Rows from expert 0 of block 7, named by matrix and row number. Rows with one number belong to one neuron. Each number is 128 + 32 x the weight over its row's rms, rounded and kept within 0 to 255. All counts start at 0. Numbers have three digits each. After the name is the row's rms in percent of the matrix's.
# up: expert up (model.blocks.7.mlp.up, 4x384x384), inputs 192-255
# down: expert down (model.blocks.7.mlp.down, 4x384x384, transposed), outputs 192-255
up.105 097:128121068121104158127123169117079145141140133136190093177098119151098093186111136136087140131121118113126127064121120174137168096137098131090217119151141116112100119144086152131115126138103130
up.106 100:079056175155147062136149157136137166093116098097135122173131130126098093106102103127103186122057144123085159101117159140101094089120119132152142085152091072106162153153110146111124125128140144
up.107 092:122117119112142139115106108163132143120049170088136091127136157141107161121137180128081152189214114077154192063169179092091077138115109138127099164160071096156156126134144125126103115130143119
up.108 106:130099084150182130133162162200226106113128102120185082122121082123154108159119152113212155222136178130109057153117173051059108137110158150161108136139130156114073115198157119140166152116109122
up.109 095:151108170084132158073124125087090170098170143103094120174182201133148119111104145130084077170140087148162139139100086141143099171134177153142136120168079144083164123106105121173176104131131131
up.110 109:141125138181111113100198096136142166132154078143093122163100080114094074109114132138103128184147076107194154171155157077165126153172128109155183182105133143129088121106090126143126128121110111
up.111 107:104054098126118060106060105083119163144120137113126134135114120154141124097143160148155143092170056175104086161148180143093120105191099098171133114177090117151121087138145155137105128175093068
up.112 109:212144111094084119131126117135094144176128070145166122094084141106181157098159128123131136136133133189053140064154044156138120132116162096108143091148078180138104092152150110157118133122137126
up.113 108:169165149176143151179109145123127123116174156144156124133144098136138099153117176137163139072145106149088129180128108121172113097150111157102134109158093121128159104153091145146087080220182169
up.114 103:108072115080144092092150204110106168126109109130103174136153179115136063137149090100133127150123164141104141148093168064105163156138153133056097158108150187117116153144128201122135151154130180
up.115 105:168148129114074139103128103101034148139145156078195124183120121114146095143055146145133056155125116161116123111138145170183117135132119144168163096083149192136195084139151148195122090057107139
up.116 097:142094109138101166097134103176175179057119159152076113148177139189102098172113123135156168158069075124069138036157154151101136147127140101122088094153156150092154190110124178125167161132125152
up.117 105:125157092116192128161131116193162148141140084144102122129153133123106099169110103088150178176130119072179143154133141125136109169087151141095121134147151167092106106136101157125101137105172092
up.118 096:132159101127176127143163061104170097130159117098113125153128161181112140129139126155070126137191140086088103118117123153108153150214130166131156071178109115125093125130168096090159147134154091
up.119 103:138117113067142164097104151117097091129105142101130173133085102127168160163159079170159161167150110115108122103117181133112140125108100185174086173115136132141138115108100145101141093113128089
up.120 099:135172190118080043187142067116134088127176121127163137157082136096116108081121168134125108117146160165158017160103137128158161195157114152122167178081120120167163120083122123127128133044121143
up.121 104:185140086129164108104151157156088129144156165143087130111157109076138159141130117094187129081093160158146142152073133177143119123090088134087126151169061103093161167154125161170133101162135159
up.122 099:099117087105113170166143135057134140154117095188129110104134094105172119129103140129195163155167136096132143116138118089148110142179123173088129193120143154150162146141187095124099124061158150
up.123 109:179110089128166081150132060128076171148161158128158097148099089150114145175202091168127111124215141110136126140104142118128112139182105137125102155137128164138199129166144105126114093161141093
up.124 105:060149197098187155115086137125103086131069114166106141169108110164136160131069119165178138099104142172143119081166129119167136153126095113163149115097166113097130130142090104137139145099189165
up.125 086:161171149141133145138141177135162195149139187096166107123133091094098137112150170128129139154125129090123115095151120130080116191117106121135087146110119178108115070155125096148125166142165164
up.126 097:108088127083096108118106098125132097093147114142108168127133141050125117141155018113125114131024154122072198117111143110177116125100161117067051143124104108164184133114171165132148166160135088
up.127 099:096102075133117177132125159142137132197126159181172166149105092127128146139167150129145119202186209132102152208109126047167115114134123165153096100114102126114135148101088158095151123136104161
up.128 091:169172128150131096083106120076097106126134149083175093118096099070142108133169128084074143117172084076124157147197064119159119120159129180144135125132122119069055120067124172182144106138146106
up.129 096:098105116137171191104127119111118096145132109145125135138101115116143150084172159181048109114112133121138071094088109157185131133136158117123140112104141070118123183153196136145135099124026142
up.130 096:140130171109113144066189137099091121114153120125157094146102139157092158109117090145102105147154084149148060099079092130152103144145174095075163125121156110097097170115101098188179200111099144
up.131 112:135082139118138073156117127120153143105110123137129145125121077163114150144168157156190193097146123124123097174139120087182144130098046111073126106168085130148149083136123150135174103132155181
up.132 098:150145167106157118142117138210146190175094121139087158166106098169140078071151115114153152108137106115161128083102164117136179113163117168105160105131102141111156069042141184146157140084157130
up.133 087:108138130161110147134120193109134170188066162108156137094101034152086138164177148152111042122062151115118125183126181112153062109152182144153156161141129128138145155147122135134106109120091121
up.134 103:120130119114076190201133118151165133132108129089108124145128136137147106128053160152168123081126143139147189097152120153144090142127058139142142127070150105114099120136167105105141149196183133
up.135 114:111199070143108209144162097149103155137100138130148161131170106128180115082085155133145134092118087118122065104113143179076098152124086153118114113134190181098151122117069070150077110102155133
up.136 100:140142148133146138116186156157138074131117126177139066161114158069125128134138169115103094074088066135116149055131064185144163124130128090167176142108095126173122114127125124140126129100230180
up.137 103:078130115180016100124144092142179164102122147109081138129086146075110152125171099076139153141111172148123181125146108152169112204148154183134151124162156167152133085127163164069123086142135130
up.138 097:058145123101178111136149067115135058082127160127135144085143085116104158108150198125087159089078180134098126171146111077095091091144133171180103150102092127123129098140105106182148158198208102
up.139 102:158112117126142078089176148131126128112163167100139127088169131099098139136151121140130202202169080128243143126072148114135161152072122160100107178086129075139123110113111142100178186167101070
up.140 092:136094115173105092120131063162125108122133130174158119144165136095156134109110134153120149108099150100147109097111066124121074118113176077141157149135151052154100075080145181167135138168109114
up.141 098:103099100110113114135075154149105128094163146095112141107131189134115124176101084083164144133092112162165125133145129119092157111137105100129123101173131101146148116140193072101118125102133080
up.142 103:095079136072059060107064104165117067103159066145127089132114189109139078157143131172091121144132118079129126148105181083119208111190115165141119140072136122121109130077134171151084142100141154
up.143 103:094126150143129128145070116093116095065136140086147129173104140142114149125112170072101167035153163168124108116186141159133106113163159139147083130138148096150127173118140168149199138130156186
up.144 096:103081121148156104192142190166140095178120104108176155152162112123161090094110147129097133174098105125151125094125072132140132125128126158117152121100094133094152200154062158115108153176120149
up.145 110:095167152069107179110155135198102151128090120125148134197114129160131110123099171080092159111150141132106090136111135126141144112142115134034087142170090138169159156144150135152076152140151153
up.146 100:079150061146121100147157145219084178139112138104144165090102099121123172149095135207107128162110105147162127082144130095150139124084082115108118136128111138163103137133078106094146157156140120
up.147 087:126103083123155139099097181121127169068108135116134108122153071136129173089150157176194122127165111179157154164130109064127115124152113071133056152131147088113041136110116128077163141132149104
up.148 098:106044154107133139083135124123069183142141164125103081120083180120183138137116142143116104074144113092100112125138092115104122182104097057144146171077094129129107139111159062102107143117186098
up.149 102:095123083156135103146117122157170072161128096110099094126129178118105093182116098101133070100182095147172090156151158136121098146099162145186104078153139120081120131128154165140178111188157129
up.150 097:159127117113198115112140143108135125126198154128112120133068173160125132099111131146108109173113111114076142134148164177131093106150140111137137132148112113132179123079037183124125138097128107
up.151 103:112089052082144162152163139149062127126176128149160160131120163172129153142173138148140130155122124073090102129152172114117120121155179157144178162179111145168190092088112150133130110145138134
up.152 095:130058174125106120136185094130081089114155099101144159190143126131086184167159136130144180155148130140093119165158189180142117174109167115098186079112106150136173093155119100086121142084089090
up.153 090:116072076145126094103157150118140098113128142091151101154141120195120140107148136170170102093192070171110133135134187117090141178166206106197115065133147145163144140091173110129139145119108093
up.154 099:107156116083184166153152084168090169130068150098136127065109168137162158125149079136116075090094153108116135046166179133157136123081096115156100141142148103133184101154084128086153100084107139
up.155 122:078181130135167169156133142174115102113143101099092049133147117101146111186142133111101125083090052115144124106077134084152147161130177188132134094171128129156164072110154149132156102120176150
up.156 111:143112090111113136048143146145120104144132190099071112137146122107155130141177159074132144081121137182160214110094106121102071127189183153149116099125095089145090149133086086087101169124131109
up.157 098:179123187123151186098145180116087112149101156130080102147110143086107101135105184124069142171123154176208141144151097097132080060144166103123202108147129134145182165145145091132112126114138102
up.158 099:092104124159129164121099103125115122095099115096065131141181109106169159124124088184114130057142086112128083135115159172177161144144076180083101172089145086126142146132079141122125167108115147
up.159 110:163173118125149183144099165148167138088164150153095114115101143160184134114173139164193171180172135127170094164097112115087117158143076129121137123147119099153156135148105132146111167150206225
up.160 094:105109157147131082114078084152162082124091148120113139158120150145149130149133135165132109206124139104128157119088191096145201150147079124149110151131120119115089097169130124126104083091182156
up.161 101:161130072154134116136158109114136093099120135147216143176160177123080144142102221130181143078101086143176100148096126135082132079151139175182119134181134101112151142177203137102104089100109089
up.162 096:097154068087111136151149138130085117158120083115111150131139108090120127070144092137168136098166137147121083108160089145110156142161113140098097128139087146119184145152183144135124158081169072
up.163 113:133163109092135051076145092143090105089148117138110135130141120139134120090098140067128090159155063131138059146128133134100073100108182147143122175151111096111135113102145163087162139181130088
up.164 091:135196144146147040156113135104144168185078112167191145115089087091129066138118140087077106113188117133091126128097127121164127134138147126114155127122084149136124166143092154150188121149156107
up.165 102:183151132100107162126147087121115145184124175080128177193153160155096121143091161091139125086111147100120114083123126153150064098084085156131172102185119128152106125117120180165158180132142078
up.166 099:137148108148115101062108106131096116148141086129107118234113172154151209096120097160133186095141187172163169168190118100146121165138096136115151141124135121091149166110165157150121130121129103
up.167 108:130181162057185122160105136127114088096155148176106157092079145115160079111110157137149143172150141154126059099178098135112121115144142138132162101117111164077146122152093096062123095103131155
up.168 103:130160173146106078103151132148092164105109199138180191086169162111163119175168124145134153131085099163147171070127113103175112124159106138123181127102102153142115059128122107143163170097134059
up.169 085:143108126100119080105175087137156102128097055130142100171115108147114098131120182138172159179071147124123105109122166142117102117084117088186116153141067153118140159127130088148132095105113160
up.170 113:123127075143150115179114197129081175148111067123107156127142134112152085157105138122105120146207157100155084106054127128111070126138088128112102113111049114142127119164148110084086143106155136
up.171 086:157116110082171090136167129139089102136156129151208156155080172104181126148105131067121147149145128126158123148094169155175112092147152094133097125115101179093147121102112123097144093146162099
up.172 104:098135183083096136159160129124166123137127133088157100140098121145130063201111202129074112076169098152073102153121106148086079149112143152124105220116126131090147097176158146141161108118091085
up.173 089:111192165163153089148071132132147105104203161144132112081212150103128122098159157192143151151148145127133132133150108135119129154146078168095100148141160057199120149172114095107188115141091105
up.174 103:188104110137141130118104148117192076121127127109113081138149118157109092113129193123146155151186103112088106067198137083117134124156093119204110132118089102142104128144103030041148167124128132
up.175 091:105128139047142107167117089103111127152145073143124114056102102089142115161207113094116086156103163128118115106109088108085105140138191156103143163159129091129158123105174122118135171137136138
up.176 102:128146139055122164168115105211138138136149199160145113180110145128061151133181150121145147139146154167138162152104114126160182092109117171166141200143107081158151151165187055109177134118041133
up.177 099:149129202089127147170158112181099167130123159054091120125109088142059119164141193147124119077130120194124142114140135139117100102123144101136144193134202156137113148081149151153137130130122036
up.178 099:102064149184093106208106161096135126110082106167112169140133132114121149100181079065165143107134114109183128096098066136159105108108071117071131147098115143149137193088142106139127210158059173
up.179 093:119173156170116153067119163144139161052147176132130124141032046104109131127140154170145151110148068143131177130120089137129096137182132145134163205098125149149125128111145143111121126006088130
up.180 101:162126119114142155141132078151149173127125073077141046103136073157127150112188121097134099147172105124133141118103081156099081122193110103080100130105134135194116138152105077099189121150188088
up.181 102:097151188136145150135169123079104145150113091185151103125178106150069155153138086136179110131168125126155112167097090116096104087131098157190103123121180063131145166178164141123112128171152173
up.182 091:092159131148135092159143123081138152103112126147167107161121126135127188109179130103048112117168166120116157076085173090100113140172153144089103083121180183140069118147155076146169122151129133
up.183 095:123142159173072125150167131105130147137171133126125114137119118131123084124124137161076118060151117206083094142165152140165144163169161092113075123099176119151164129106156103097099172139077116
up.184 099:126182103132094166096083096174088157132133093110164121161120128113088107096074134060149107116140109187144100133143157142095105084111103109158138151153107124102083129155156093126098142101153148
up.185 107:171117164113193104132120099135150124092129059144085096088113071135093201109133163152074079104156134109147108162151201096113115170209148145116125171111160103144183095131086131101120155062151124
up.186 084:129162102095156119159177148129180153121144192194117150131114132122159188116141118175167081125111139125156151124157153154158122112099120133134145151177184127120126113145111104126153151156181111
up.187 094:170129085161121074190116167167149095100095115111156126102117127134170101115108143153142166090213076065090117079150150105174126103092159092089183130103093156119185137063153120143098119121166138
up.188 093:136146158156154159156178104161134177161148129111114168160137120105082109117181120117155127140088100123087124140077088145128141157113140083126145124074111112112112172090102081099154118135128115
up.189 097:091212137107210121126210111191159073161175146085101203152146075079148152150149140109124120073117164177146151120147189180159139099138154112123179152120133133121115140114136152169058125119095119
up.190 099:136143128139125109135140151163059153174160050135172141130101143135112085092146149103103112138077150137133149153049106144135162147130119147147071161134131098140172076060177155154136124139093108
up.191 103:162184081105127127146105079149118120090176119125168157111136187129097113175157136074076100111158126136109078080080083146138074143157140073134187135152088141147124112134168109113097134105163095
up.192 111:116153037114118112153124161140087120112134143121114106182178151138140130114132107158172129124130095102106126130174148157104056172134100141166178123100081165112129122093040122136037105167136197
up.193 117:129089202122136173116179148099094086117161146111138147141131161192125122148110132101144170169138189102102048110173113102086124112089128144134104042180130136122121175138104131165066151131065093
up.194 099:200062139129168117129142127101156124099104114167121133161110113114137157168120093053144141197083125115094142130141146140156114162108137107169109115122141112081105082084131060100131155132131098
up.195 102:100127102141174151101074167130111136115112061147156097142117083140140071187097106114144114082188042173117070144117075135122109126130153133129114144124069099133130136140103091096131138159118152
up.196 117:122131150115134123126140091157097115156132083139106095151149175137129128088121089114142114187073139167149104155136141185188104213091104153123091172110129096167157125114166082182189177154104110
up.197 105:133076168109108132147086159116115148122121152148121115134100188088166115105101106148097128141100152124160172104161158155118170171202116098153152119136147139144187155112166111142160164124177119
up.198 090:169100157096110154176101088113123158171100130124099059091170101144167174157122070206088101145139116149142052120110169117114115141126164170148109097067130161079115112094145107032156123136153142
up.199 097:126118103094091103116138145185136112139069196096175120109131153140180142184121098147075148174099135148095113120141093118144077149166150126115139123150101131139110111097150152106073148095134166
up.200 088:173113160110135138114102142114118163151098162147111112127106087132123160182148067113137074141074160173103155148138141137113119105078169103093023173089168107125135044100121138220131114223116129
up.201 100:180139093122157170082143117115161124139060123129104172150082092171135093081142100114131124137153149112081129108074097116165131138143180148114139141144088156104092154147137100155156151084045147
up.202 113:105118092100137023119124142133134112148166089121192110135181150116114103090121118134134105127152139111152123146172124164114109106155069088115122102123164135168123081124139085159162124072179093
down.105 107:082135174182058107148124150103152103106130170147125092125091101107133078113134143164123116077073123075086150145108169169083151143105109170141103150132075130083152097107121126131108157139155134
down.106 104:106214109113101118164153153158180098108139112204142083110141148153149166121134153112121073159130142091169124165172120083137124071085190101167111171209161138146142150106092117143165164157144141
down.107 090:150100149188154134136077083144127124142096134101153145083103113130136128154116126124166114145126138125180115147161122136134122162105127130104203104064136158095106087164123129106133160121133175
down.108 099:109096129080137095145091068134149192147118231118108166149172067054062148190114140140069172143188148098111138123129124114150167154203171121148107156127112108102196140153117119180132149114142167
down.109 095:131190107117128140174113142098098116113071052125076106105103109095046189075103150106150114157137130126171093177110148115059154090083153131129066087065117177105149157149111121109171163146119178
down.110 100:132106169140044102141102100111106127094112150134157123168166132124155129151132114135142084146079137215107116101115148183119175093092088129107115110128140171174102098113113159135134178176115168
down.111 106:182200171188168166178115132159138085133100138156141108111087142146088079155140059116150061138157184119128203146106142104170150083137215127091169154139142074130202148131149136117087087047092162
down.112 106:129098144085146144097139075136130070137162097169083095156108166149108124122123110145114161148159108075132047169155153074117163138172094132097155132191104171154123160156133146155120080147072138
down.113 105:117181155113170089083114138135107159135062115108122019188121138109140121154136145085069157099114135107116129117124133089112156185104129101133139111148106120127122114123077143123143118125126116
down.114 102:164150130143162123173096139124097133131175096216119113086110180117105136144163150118156154123147190157098136094059157162108089131088089180107134123089099106190100122202100133082117179155129154
down.115 094:158162130134132079104126158154110134155094150170138172036134131107124094091110132181174099069136126097111100147108128123124129105049136098065113168081118083061165117140119163105107197175118100
down.116 091:167125130133142135147044187146147107132106129182146129141105132136143170091081151182133111158132175178160146104105119148131150111149119124160116150205115122124087085114085065165115113145098088
down.117 100:152116057130105107070108134153141096139143172150148144143122151116127096105175145158123130131185137125127143097115087113136158086197140158144137097131141130118118143072158105153131134206148152
down.118 094:199130099116072191125139117122148052170073166143154129083072153204099120194122163147184164222216163137152139130127170124093079119095133106142087105166142140147065054148148123128151129078114160
down.119 106:126129080126186168094141157107104116124122074165091118078131183155110147123172214105090135153091127144110118149102146171138091125153108092098059135116129107106111091150104138162135169140123091
down.120 094:125079111118119136124142150103181139161136110130114082127097161121129160170055070101116111158116155153173153104111168142140087072083172103190127084098142087135112060106145084142212174143098142
down.121 098:101126128144124129094177149131133091066183087115132149141134132119126151127137146096065137104122140143135142128098133128114082131133130200095127103118161184107148109122080128089085152184135099
down.122 117:180121094128120056138204160154109166147137121159119125118112131092098114143133123193112083150133133130135115133186113145132109074164088129159140096070134178168141083111084139122102130170076128
down.123 126:098187153155116135156139150100113130159135116086147108106121057137131099165101056104140106120162120180149145158079179091143080167102095178093142066059181094148081143160156121148105176097050120
down.124 105:131160129133149105149188165097176141085121159189093148156103121099149173147108178127144167089068191125070171122170050098126143109142077132098168142123124140111123169133145183113181112084104155
down.125 090:202131135128094201178077133114079112109127152140166128193162103093116093100186135087162177184098150107156114090159061152153124121113136128192042131096109079131103110173081151138114068140179114
down.126 095:179097139169138156174148185101190070165160128141127137136051111148092114134169163132129157099134095111101103161148110140094124117194116109120114165174131150081124112114135097131125125114073138
down.127 113:150176130119128031136105107139075110110132150113121153145093139127133121135151192100148170152209123153111182144134144143075055117148101160166147144108100130108171141119101089132098123113102164
down.128 107:166175117086124129066082154214107143149120146140074121110166112154088137104181208157157187124135141160186088134107127174110141117115127103076128137140143114163135075067117160130174152106170185
down.129 091:187093099134161155116195058125130092137115151108105177107128163098126099078082117154149125186121087158149120145104098138116146131092115112131066182078163118144173122093067184125101164116102155
down.130 094:154151150147108097131115169162172120141108137104115156094108140181135123127095114174136117130122116168108206108160113187072157135098094114165096142101111080160118128054203094125144086128143160
down.131 106:069126168156117139206122104093090150226131116145069130135157143208119126151166148108126097134118176146107162131163072157113049119095160158159111111179109128102115104137130152106132115086119080
down.132 095:124127149140126089176184123149112161089082137106120156135041117164150153117097157133145106165155136136164108130155107115122168142149119100145147135127080087132129139153113111141177119091120118
down.133 088:182101136130146100141149124104110174106149149086205123159146174099124115134124131125168089123155112133107120122173128125140141101155080134125101121099136135133133084147120153136182189119161123
down.134 100:133115100116113130076076081143117088116115151156153118168118119086088126062161123097119098149143196154175125154153152170184108112077098118122173078124149153116174104052097140201137153166105154
down.135 107:092172180129179148113131174088150173123150168097137078128109122086073116125150093143149107172185137137110088062132174134181098086134098172109139086137141070147088112143103033102106128076119151
down.136 120:173142127180143108143152138101108193110146112112112184097122166127078128083190150170098196138116155116115152154141102122130127150125124096117151142152123118106125095107165155158099185124164130
down.137 100:085138125093133087107138160132158096127178123162123072144121167114124152109182173115098143143119093117153084088138149128137155155138125124113114125201119150111154060148113152167154128146115059
down.138 096:123109114157058156197127124111180072134133097192100178124112135106127099124146064142116157117099152145068125131173091138162140116111166072154109151167089156080154104116104074123123091149161103
down.139 096:097102112098136171147103116136143207099126051113113086161139182176181133171099154108116113147136116110106116117074156151096124136097099154102158153115135194107101130137130112121098144151154136
down.140 088:182098149096132104064103220126153184163169104105100127192070134116137125109084095143128142094139108111120116090154097137115164134135182117111050103135121107122099093161130126059180146142120146
down.141 094:148149200107120145088118097186155076135108125172120078128139092128175161127152101147145191082131177150126185077120137103117097065164125194097113180187146148139126134190085189146128131110111074
down.142 110:112094091104133108126074147141073121126171108121165098142112124163145163169158088163127089123153106148135135136163110156095117165118064109128140143143137119175102158127068094169129119081107120
down.143 092:120154092140107078117113171109104091133097093133050162073142148151183118119124143148074157114112125082133131134096156108111112126182117143082141090198128121099156173100173147108155112129185236
down.144 089:096159113131096153115075104120040141155069124118111137157165121081120090107073108167099137109145094113152136149119161111163147191133150165098164100160152112127181047083138069104163104126144164
down.145 098:077133152149163141147106129180123125110165113111137111110093081075046144146064098171168090141128097109127097093133184187133133134140086149097116149124145078180104095162072144111089106153118118
down.146 102:214131093144094053142134124111119148129134095148110075173131125135107138138122086138122149113150152124133133076045097124092119118141123137104094108097109160170137198147176173141064107109128108
down.147 097:169102093107127134154162157138150192130157105094063045107100106184122152044119085144119127121087139169134120077083109105079111200109099115089145133102082097146115151147157145151204178077121142
down.148 092:119094091099077148123114114148125106141107112136078160040130097163125138062107128111133164105111128116134120157148154124094170107127076127156111192125099152104096145142111129104139143135120153
down.149 098:139113090128151150095104102121131191094125075157114079068114107135190151120111125095104125109148136117057145121053093092116185113121129131164128101181094145131153134150201140129130146103058109
down.150 091:119085109089118143110092182150087133122129098136143142083125207162157119141124115115105098127092108155153069176077109115102114137135174077169133153122129112086124097148169091118093119155134167
down.151 091:127113098103116158106120129158173174126149165165143101164106175089093119141114109136177149117110134159113102118088069167182105122093101120138115085114102108097160135113080127106148090147111122
down.152 096:141080120100128095178107133156114094129076181145152138060163108143128116099174164140122128138118137161178135137114134153113130070109142094147106117146105102109114141098160090101155163140112085
down.153 085:181142106138094131143144126124110154148086091175140138078155176131184080137138121124136109123128181109150173168119139144140137179081166120132118154140154102194166176154121120152089182069138139
down.154 115:071140097105098169162149126124131082108105125112096087104083148141081103107144131136159194113121166142136116130140170142115158073078153151062128117128158139103085128132083056164120112129114098
down.155 123:112135151149111126111170160082140172165126075106123127104162158200105136108087098146167114151088202111127134157115121158144115129135130104156168141107069150156103198146179129153143100154127089
down.156 100:117134167114144170096095164190113144114123148144119079097094090084071119154146129188124149143105150162161123108087103104143087132129132100109174134154115141166180094099103109126153109103101112
down.157 091:115089098144114182158096106133110162124157106087160128149159134132110147110085197145112114093135147087117149150107098181138133098147098075081125155142161154202123128145209207091083142078113130
down.158 104:154126115188154082082076144108186158158139135166180071058153135096143136148122095135138139112182156137108135105187194118118167138126133137123099134122176103182120128123105139150135093117137102
down.159 115:146124178081096058075091127124088169097158131166118105139129083142117119142096169194115082089096121153149098161180139142078095148091095091126121145088205148106123104133128114148107124064062126
down.160 094:129077078148105155109102113112156155137093115147173108126082122113096124129094135164124115114146093134139093130122119139105089132134100098143167157131096120089101134199081159072109152110107148
down.161 095:069147131064110101125105164141072094108083120094108124140160115127143092121091096187090124154141179125172247141088133140154116124181166150162098154175131148112211158113095182131145175125103145
down.162 094:177163134125162109173094157120105112130168127206113139175098132133148129140086080105137134097162124099165109095117141119125164115077167064158137165062143124058105154164126134084090110100125129
down.163 113:092120164122140126183174112148127132124114128148139178119081130108084143127154082156127078121115122059138143115094113124131135153159100115121098062140092182121142097120108130133149101135110158
down.164 089:137128140168097135145117155132134133092139179089170144102143119154145167162138174156165103116140053106113111148094165184082105170123158108057173136092121105123124137092139091057153148117142140
down.165 097:111101102158141129105087136097139127064066122123141136126148142124131182146177100173166139096135122084134114104185170119144164143075155152144139135125164123110125181103170118140115154157196080
down.166 091:143101124134151142135081133144119168100130068114156108125100149106151110119138152103081125113054161070140121082111098113126105131091143126164167082137107136188115093128100172125167096163128070
down.167 117:123119148132096048157175120148137151099125124088124131102133092120089129087116131154159083157092159131122141105147093166102137113109098152122152127137106111095077132096121140120172106101102119
down.168 097:152094197159113112086100148087172086104128139104128201113093163080114118136128164121137150162121173062149138101160170112116134127120216135173143117143117107163117090125130166184070180168108105
down.169 094:178126017119121104124084115145159129163133102129121161106116097150154137147140176104069079112085152156125139148166119077106125137149126117089163116138141152189144138123144123153157132106158140
down.170 111:113138163137120137129129117106130143114117115132140098107135124115142085123112114082131105158132116130092133151142165154151122136155177175140157081107139115136174151094138110155068141165139093
down.171 084:174113152177151138131117129164128121132131133136171139174085120106157130172094138137106170143180149105163131128132193070081126122161081163142118183141120187150122140091171157128130114152112081
down.172 096:113196130076102182129144150190106111112100131089157090125131141157124151173093135082090085173103118133159110102091107119083102162057122158187081111104138155150120154202136131104132112097191091
down.173 087:102077122128109104110183106131117171084201114160203123157099145122072122113140127153166173178097143105117154134074149111115122146121091090075153109166072129125137071150086137154142190094139121
down.174 109:120079133086134083215147112140165122077101098100186131151093138162153139149165109139094112085088159149143181130119111139141138155174185096138066191135163146127080104169131094139090104096160140
down.175 089:116089162095106124148114131127115129136117158104136125075124165072167085139189158119200121083106168157148133145177116174113156209134173086139133137094153155107121092106066128146122116139125099
down.176 099:165130118095154127146096148080057062144144102096131145128140109136120137124171110149073153136183087124134149105084140144082134102088160133101113011102147105189169041113146128139103076103080103
down.177 093:103131126148115136096078125111098117147136084130148152126166147081062072108138103141165124182090069139159120143100059105090117169100176154127089115144113103166158125171158140098156144189098175
down.178 094:168109132090120109080100139102113181109092198128139115128090151164148103181111151123105139093093174086093120166127121121081138168151175165170168137187167090108152124091105128150140090082093098
down.179 092:090138167077155085136122072192066123153080170165113100114069144110110146111142114069118140146093152165136145115115138163156131121128096068168160073078185158129134138116098185144140171077106172
down.180 099:161085117143121127152152090082113096084127157203088174080165146135129140196141158138169133151191141090120090137130143110141117134086126117080103151103156169154142153198116064144109147136130162
down.181 100:140113118114130117115168151139128089174056125109170079109094130109073072052113156156147159157113114136123148111082115112165145145110099148101092104152177082135134181133165090098095138140129133
down.182 100:120119135205147119155092189170114118132163055102106162173051135175160200117140131109119115167089133113092129139111142146128099101153117111108178152148106100144051147138172126047133115095141164
down.183 089:144116127088148157128087128161126175194087101159156087127113053114137046165135091096128116124094146064104079114128125138135168139122152130151134115127158107114156130109086124164025141162164131
down.184 096:084159145118154169117125155100111074138147116166079135141135133064157077168090068115097138104092094123168100100116134117153179122126086135098119113109129163154095130092097139125112146122106117
down.185 124:079116130087171158124122150116165141092053189131086130098142101113113123170088145154169120112159127143114147117141112117123149110102179096163055153079208130179124151097166107080110169125137231
down.186 088:131107149132070168145149178157083103140146095121097149115130123134124126110129165178026152117168125155070068099079168143120132157119144148118126120117089071122128086121069077127137144084117090
down.187 092:134115141148119143056106120146130155143156134125145105134110092118116144169074119152149090182065119173133147165153098234127153130152096095091114100130117074132125107207120144155118107094139130
down.188 094:026143097100117075099107074116091125121173127080110105161091124095116127125169086112117121183131124088135120103112103122124132153120111164125096083147123073138169096113128112131153134136086133
down.189 087:076122049121126135120118131142107125151155174111167132143110124122153146111169120142114135103111097151148122185135166158108099057164154180093118118158124171170140104068126089144172136127133096
down.190 099:125156089119150162123154139142133120160133112120151073097174099115162084141100157124151229123186125112120145101105156097105126170160159144132112153186135087146101119086133155156186172135151196
down.191 115:118114120146137101113113158119059141096086100147122157094113151104090092174136098102153108169094106109130107137162085131127171115149076142084148157184098192130073071146169165127113159138068081
down.192 099:134135158080174073085130108164087131112109212116083115140113187058142063089109145079125085105121155082171104151095218122162117137168119185088180193115101131092144193098169159131122154124131156
down.193 119:103136176205156146099099141150078138098115138100190148139085132100111102105052088101105137155109107108143122047102178138142124143141129134153136101080141151084143118125122073124146168129145106
down.194 097:115203108182080141097122133115113123147140135141161147143100124130081182064082113169164125149134125156158128104102112106100091108138125096120133129120117139149105070125140130123148132170094170
down.195 107:114157148157114058146142105171126153139160154067179158103102097143094074116034092096070115094140148100036155134119135107110188154072145164136150117082147082130139148136084150094092071087088173
down.196 108:136075109148179151172129120159137089117111149070135113100112138115134104115130150119125039075194099154149126141104156085075096095120129136145091097133146132112103110166165113139169148168137139
down.197 095:145148047160144077178114137108102215134117047090142131146137097127164102129164148117099148103157146128185104170169175117115137075112080164141139118131134135127109123169114086172107090133119124
down.198 097:172137168156128172086194115175105113124139127056112154134141183118102112142121080169086074122066128129103092158226122140087116140143110166144101132101081149153175124129126146136079152071056138
down.199 095:138114141092070186134084140141059124096126131133124137203166168105190170135156153132141108112126157102129118138137133081123121131143166109094135173118130136100105161167097133108127102075137141
down.200 087:118129109125111143125053112104114116078163111143112132134133106167131126154117080077151099101175158091086133102062136122082134161113132136121146093090080099099132135142124085139154119206128135
down.201 105:105133157084151111147122105187121132101119201128145189129138166051144166118106099130127159173111105169135153134088124124128165212149126143132096143082155117119095110109101123152155119106180146
down.202 111:112081153155158142107084086116160149119137085111125145131155176142112125158106128134116099147193129058137124120216118126129140126074136136133168131122120114087138100135063127162102105147100085